Weights of a small class-conditioned image diffusion model: 49.2 epochs.
Rows from block 2, named by matrix and row number. Each number is 200 + 40 x the weight over its row's rms, rounded and kept within 0 to 999. All counts start at 0. After the name is the row's rms in percent of the matrix's.
# ada: adaLN modulation (shift, scale and gate of each sublayer stacked) (model.blocks.2.ada.weight, 960x256), inputs 0-127
ada.911,088,211,240,218,225,229,262,146,163,227,172,209,147,155,211,201,179,160,206,266,231,218,247,257,210,131,238,175,176,195,151,157,202,196,199,262,142,167,176,218,226,214,175,170,164,271,182,231,206,162,268,109,204,200,236,214,212,263,184,196,205,276,214,140,145,187,212,163,234,256,222,192,189,151,223,270,186,180,251,214,216,182,172,194,202,274,181,195,224,218,233,250,185,245,222,260,171,132,215,180,264,198,276,233,172,180,150,197,222,279,161,234,254,212,230,205,219,175,168,245,134,265,272,111,137,252,231,170,242
ada.912,118,215,214,232,158,273,200,186,226,208,247,199,188,153,279,166,175,189,190,194,231,263,284,202,226,171,213,213,208,205,135,323,229,219,219,205,107,190,131,199,230,125,200,191,260,231,241,216,174,205,207,125,173,218,132,184,202,230,264,246,173,254,235,194,157,172,148,199,232,169,222,193,192,223,168,208,164,191,202,197,213,250,217,233,213,230,269,247,192,205,215,231,257,169,253,216,154,214,202,230,198,230,268,181,214,191,143,242,260,235,126,241,191,283,290,182,161,199,152,241,109,222,203,194,225,204,211,210,198
ada.913,099,241,249,154,214,166,179,215,214,155,234,228,210,233,154,209,203,225,199,183,176,167,233,224,236,148,157,231,180,171,273,242,206,172,180,183,310,184,112,167,189,197,149,153,234,184,191,215,160,194,198,200,224,182,214,212,188,271,239,194,211,161,284,287,242,232,212,209,239,191,230,186,224,249,216,196,240,184,190,204,204,126,211,165,185,221,258,251,173,85,216,182,222,174,205,172,192,240,200,147,255,200,179,328,206,150,194,181,215,196,253,167,293,219,231,191,199,283,192,179,296,194,164,235,204,181,232,196,187
ada.914,079,196,193,129,129,234,198,237,222,202,180,174,223,203,193,245,198,216,165,178,290,170,163,176,189,178,182,213,247,228,255,207,180,229,200,188,253,224,227,152,120,154,141,217,162,177,154,146,186,204,182,192,244,201,139,200,179,178,159,147,191,135,210,243,224,202,160,197,169,251,244,183,225,179,207,197,226,233,170,207,230,245,203,180,169,125,196,137,196,180,164,136,127,186,187,165,194,150,254,223,220,174,204,115,216,183,208,168,191,170,212,137,158,186,256,179,190,218,113,151,253,178,152,203,198,190,247,225,218
ada.915,078,238,145,162,158,196,136,231,181,153,221,251,276,294,225,202,234,250,262,137,207,179,196,171,145,221,180,114,201,191,253,216,178,190,198,138,270,203,217,242,182,258,215,215,175,136,201,209,192,219,157,244,238,197,240,205,226,185,197,241,198,124,150,141,185,215,178,238,177,197,226,202,212,239,210,125,228,248,166,147,153,222,227,210,260,135,195,180,229,212,194,183,241,229,216,157,236,204,223,209,195,212,194,213,253,210,171,174,220,138,234,228,189,183,202,201,206,158,220,207,290,151,133,211,194,148,196,211,198
ada.916,098,197,200,280,253,203,283,208,233,258,198,181,143,85,227,160,190,159,178,292,159,228,229,178,237,183,228,268,202,227,147,226,224,249,209,280,124,236,201,177,253,196,229,219,252,294,222,194,177,148,246,231,180,212,138,176,219,213,160,184,173,272,223,241,254,174,253,167,220,181,161,180,181,203,169,308,158,188,244,237,196,204,192,211,170,282,188,149,196,194,179,186,235,195,200,233,212,176,201,239,227,191,215,169,141,206,184,231,240,276,157,208,202,188,206,209,211,212,226,187,105,269,295,227,223,242,174,193,143
ada.917,098,213,232,139,132,200,120,192,170,149,205,229,255,320,203,239,202,236,271,131,217,180,216,233,155,213,176,163,233,179,245,199,189,152,190,141,272,172,216,240,245,183,175,195,168,120,178,225,237,251,166,162,200,189,229,238,167,188,246,223,204,130,183,162,214,229,119,230,194,209,245,206,211,179,238,123,167,228,167,160,271,208,201,175,257,132,253,272,224,223,229,240,166,248,206,182,191,204,221,187,188,217,175,226,277,240,180,204,203,131,237,195,233,223,202,194,197,247,180,198,292,139,126,207,158,176,185,231,248
ada.918,162,200,228,221,260,272,205,224,195,201,179,157,186,81,213,237,80,162,216,193,197,171,215,203,182,174,208,240,135,208,205,231,189,176,197,196,172,224,217,230,197,206,202,166,255,186,176,211,195,187,193,211,187,199,146,179,136,241,172,255,187,259,128,252,188,195,157,178,182,138,231,179,195,185,206,192,130,168,190,238,336,192,159,202,196,235,206,197,239,234,207,188,170,211,183,190,115,202,184,242,270,179,198,156,178,198,135,205,179,206,241,196,130,186,177,130,206,203,226,116,134,193,197,201,173,190,234,188,208
ada.919,104,120,211,251,281,179,219,192,216,170,242,174,179,105,278,215,153,183,224,216,177,181,156,218,214,131,211,242,152,281,151,209,239,227,209,220,143,232,260,146,222,213,197,215,284,209,203,213,218,207,202,113,158,208,160,181,165,206,178,160,173,249,205,170,279,193,160,198,226,165,203,200,143,230,141,223,232,192,209,221,275,204,213,196,127,213,180,241,196,120,190,191,138,180,225,200,173,212,156,239,251,204,177,187,182,124,148,212,164,206,199,233,241,258,193,282,190,306,202,219,125,206,194,213,211,199,150,160,188
ada.920,110,249,272,240,211,201,227,195,182,149,202,200,161,211,173,194,141,172,241,230,225,259,183,281,193,246,239,242,184,222,214,128,178,170,189,234,184,203,194,238,266,241,253,184,203,243,132,237,220,190,248,204,272,192,177,210,181,207,209,297,207,241,158,153,208,224,184,178,257,205,224,220,239,166,209,229,214,151,239,220,255,189,173,194,257,257,276,272,258,256,262,259,206,240,275,264,153,171,224,225,230,197,293,206,178,159,188,195,129,244,195,225,285,181,162,157,213,232,201,155,162,245,247,164,197,245,168,244,234
ada.921,097,217,205,145,130,185,182,172,198,171,209,224,196,259,165,218,200,203,219,163,187,274,230,193,214,198,185,193,205,200,259,195,201,223,179,179,271,194,191,173,156,119,128,174,234,142,133,165,199,210,172,183,242,180,213,259,205,142,125,246,238,137,258,265,229,264,252,193,153,204,190,171,274,174,224,168,192,194,179,242,187,209,180,166,179,147,203,28,211,214,199,171,216,220,189,195,210,170,196,219,112,177,188,209,221,127,223,200,149,142,260,120,190,218,162,205,204,229,94,254,261,146,173,241,169,194,193,247,197
ada.922,078,191,195,109,112,214,130,178,182,182,188,177,251,293,214,225,234,262,242,132,221,196,169,216,182,242,201,150,188,171,248,212,183,186,201,131,277,218,207,199,250,146,187,182,156,125,215,180,225,241,155,224,139,200,230,212,182,252,250,222,224,88,202,163,180,211,174,242,198,191,186,217,196,180,186,126,222,235,157,165,208,194,220,147,218,100,193,264,194,242,192,189,213,201,215,152,210,215,245,165,237,227,157,246,259,216,199,164,216,141,247,212,193,203,155,238,181,218,138,209,286,153,117,161,220,154,219,227,229
ada.923,089,215,216,138,129,171,168,256,224,200,177,219,303,300,213,188,224,300,162,191,198,241,123,186,230,225,184,231,250,138,227,219,185,151,202,150,256,214,157,145,252,188,223,218,173,196,172,185,219,234,192,124,182,199,241,190,157,235,241,165,186,122,215,182,241,177,122,273,212,221,178,211,178,215,176,170,167,240,195,128,143,229,245,195,154,114,175,187,211,250,163,199,198,221,209,124,264,189,176,206,198,213,209,202,258,250,215,196,196,177,203,207,138,231,189,228,179,238,123,253,277,223,144,153,248,158,208,227,152
ada.924,106,166,197,171,286,211,194,106,198,198,175,200,216,257,209,228,322,213,145,210,204,138,181,138,177,233,210,219,272,209,195,181,180,209,206,193,217,182,212,143,320,229,289,210,185,199,188,202,188,211,185,224,197,204,190,191,222,227,148,94,216,202,356,62,204,204,184,208,182,260,206,211,166,230,200,200,220,212,188,162,68,196,245,208,213,167,143,161,209,217,186,191,87,176,218,170,237,172,177,99,196,216,124,210,214,274,277,201,230,188,191,199,180,195,214,227,214,273,139,219,252,197,203,217,217,205,146,199,194
ada.925,084,179,168,166,231,263,211,144,184,199,206,179,212,213,190,205,185,203,207,216,293,208,275,101,179,223,216,237,195,226,175,219,196,195,217,209,169,213,193,216,209,171,223,235,209,217,259,186,213,203,214,144,120,216,185,154,271,214,304,93,160,212,165,248,150,172,160,203,192,237,228,211,164,230,181,220,195,227,198,153,179,235,202,213,210,194,173,301,141,236,170,198,199,123,309,181,230,179,215,243,280,211,220,214,209,198,216,198,201,225,151,227,156,280,264,213,201,221,234,277,186,217,204,170,215,192,212,279,152
ada.926,143,214,231,183,280,225,195,213,196,191,181,188,198,123,219,242,123,190,226,203,177,124,225,227,217,197,177,226,175,197,223,264,191,183,188,191,213,216,213,197,188,206,159,193,266,178,185,235,169,195,185,207,227,188,129,186,118,174,174,232,172,214,183,211,165,213,133,197,193,81,214,175,197,217,204,191,214,173,183,238,310,201,171,169,215,231,220,237,227,219,200,211,204,192,219,183,133,227,241,197,318,179,124,242,188,160,105,179,170,197,274,255,175,130,166,167,214,216,217,145,166,188,198,216,164,185,271,141,195
ada.927,102,237,179,124,116,195,177,209,227,191,214,205,257,299,200,207,277,236,158,174,179,176,227,144,249,279,178,196,198,209,270,266,194,181,195,167,281,205,140,113,239,196,146,242,227,171,182,177,191,223,184,256,207,195,216,205,198,95,262,200,213,102,220,257,215,202,116,224,162,222,182,193,221,257,213,170,169,239,181,168,159,167,217,202,191,112,217,266,193,222,173,168,276,182,217,146,236,174,170,214,219,194,172,189,222,200,189,176,179,156,230,113,110,222,210,173,201,235,230,184,306,182,174,166,195,178,222,224,153
ada.928,099,186,177,125,176,145,195,207,230,266,195,195,220,287,142,179,248,220,218,201,194,152,157,136,212,189,148,190,153,240,273,224,245,193,173,194,289,193,204,232,304,207,197,254,241,202,204,127,182,187,201,256,179,175,209,179,169,179,91,164,200,97,138,186,177,212,292,202,151,185,210,210,204,212,203,197,246,219,208,171,231,169,203,184,165,174,179,209,160,167,161,182,200,234,135,197,303,181,176,112,255,176,179,186,199,205,239,193,187,192,246,126,180,199,190,235,223,141,174,244,302,199,193,197,217,197,246,171,190
ada.929,079,207,249,277,254,187,222,125,241,190,208,207,167,109,241,203,144,178,210,233,274,221,238,175,191,159,201,249,192,228,149,245,228,205,205,219,139,217,240,184,149,156,175,215,276,243,239,316,230,185,226,214,234,200,133,201,183,185,150,179,162,216,230,199,308,197,203,193,205,181,189,201,184,191,177,219,226,165,220,238,248,196,187,219,138,268,228,203,154,76,221,224,161,182,298,233,129,216,255,144,256,164,192,146,155,180,185,202,206,234,178,283,214,245,225,235,184,192,201,246,119,225,238,216,248,215,174,184,214
ada.930,090,211,177,158,112,203,160,194,202,164,183,182,236,277,188,228,225,232,242,131,167,206,232,248,220,239,212,231,234,117,253,195,174,158,188,156,273,184,150,219,213,268,118,190,164,165,159,186,241,220,176,239,197,188,258,230,158,230,223,188,205,140,227,139,257,225,201,216,202,192,190,194,214,195,228,152,214,216,183,182,141,213,216,190,209,160,215,189,205,194,215,194,316,215,164,170,223,211,216,166,132,214,172,266,214,200,227,194,176,175,244,208,222,181,192,208,193,162,144,231,282,177,158,220,196,168,224,163,224
ada.931,089,226,164,154,164,224,139,237,167,224,171,242,229,255,166,208,252,220,249,117,166,181,195,249,175,237,155,199,182,200,250,163,161,201,194,143,267,142,187,187,182,205,194,165,161,71,209,201,218,207,127,119,208,196,243,218,175,172,191,232,254,174,190,216,190,224,202,218,141,205,242,197,228,168,223,105,159,232,144,197,170,175,190,182,266,142,229,209,226,218,215,149,193,208,129,176,257,177,208,189,191,197,170,232,249,166,254,167,185,100,249,171,186,186,140,205,225,190,271,185,270,78,126,265,154,163,206,224,209
ada.932,079,155,234,157,152,135,208,233,195,170,248,120,192,231,235,240,190,193,216,199,140,145,159,211,197,193,151,189,212,221,271,252,214,182,161,207,287,222,178,147,143,189,92,193,188,193,174,196,214,201,201,192,222,161,182,250,143,216,212,227,195,156,202,273,316,239,127,193,216,211,161,179,252,186,180,213,224,175,212,252,233,177,170,152,237,142,192,225,136,192,200,200,254,144,218,190,152,208,200,184,157,168,199,165,190,163,244,182,194,194,288,184,214,232,180,203,216,203,179,182,252,196,184,166,205,216,271,164,204
ada.933,099,202,237,262,259,226,279,199,237,255,240,178,145,127,229,206,167,157,148,292,175,200,191,167,228,245,210,248,206,224,162,201,231,254,207,277,139,243,216,199,222,213,256,271,210,317,214,159,161,189,276,195,166,210,136,175,216,224,200,208,169,261,196,226,190,184,227,161,213,208,183,211,187,223,193,310,178,172,248,235,218,240,193,217,167,278,180,181,186,196,176,256,208,185,206,238,203,216,201,187,195,190,228,192,143,184,213,222,227,293,163,191,114,185,209,223,185,239,225,234,128,306,285,202,213,255,201,217,168
ada.934,117,217,168,147,112,272,186,218,201,189,145,247,212,286,150,158,299,208,190,186,173,249,221,255,214,188,179,139,223,176,235,188,177,179,191,189,244,160,151,231,172,218,193,174,109,202,192,122,216,189,201,196,181,191,252,215,212,197,218,189,233,173,272,145,325,212,279,199,192,216,171,193,219,226,237,193,200,220,205,165,93,181,221,219,230,194,186,185,178,277,206,187,214,246,155,200,213,208,170,135,165,182,200,235,216,182,349,176,238,206,194,195,146,200,181,273,212,226,111,346,269,195,195,196,191,202,221,171,201
ada.935,108,249,169,227,234,203,213,244,188,208,209,181,191,132,245,263,190,177,188,210,161,161,163,212,188,318,246,235,177,229,155,158,238,193,214,203,131,190,219,262,167,250,252,191,252,197,194,162,133,197,199,197,183,216,188,201,182,311,174,216,165,247,186,205,215,182,209,187,175,141,167,220,199,149,246,184,197,199,187,230,300,216,175,222,152,243,200,232,212,259,209,218,196,277,283,228,181,275,255,207,276,205,211,240,183,176,176,224,230,203,170,286,235,116,188,192,214,179,200,215,125,211,238,216,209,201,211,159,210
ada.936,106,131,194,232,264,194,205,138,222,196,235,205,197,173,248,169,148,183,158,201,200,264,244,226,222,227,237,179,221,227,133,237,232,297,237,209,121,227,248,164,198,205,170,242,206,191,232,242,190,224,190,126,196,244,161,173,242,217,235,151,154,277,247,140,179,167,191,197,188,190,232,216,201,169,154,217,185,221,178,184,248,234,208,201,153,184,128,204,156,230,190,184,223,192,223,195,233,176,234,235,166,229,218,173,229,143,157,222,221,198,141,195,307,232,211,240,166,223,237,229,114,178,176,238,234,201,186,221,174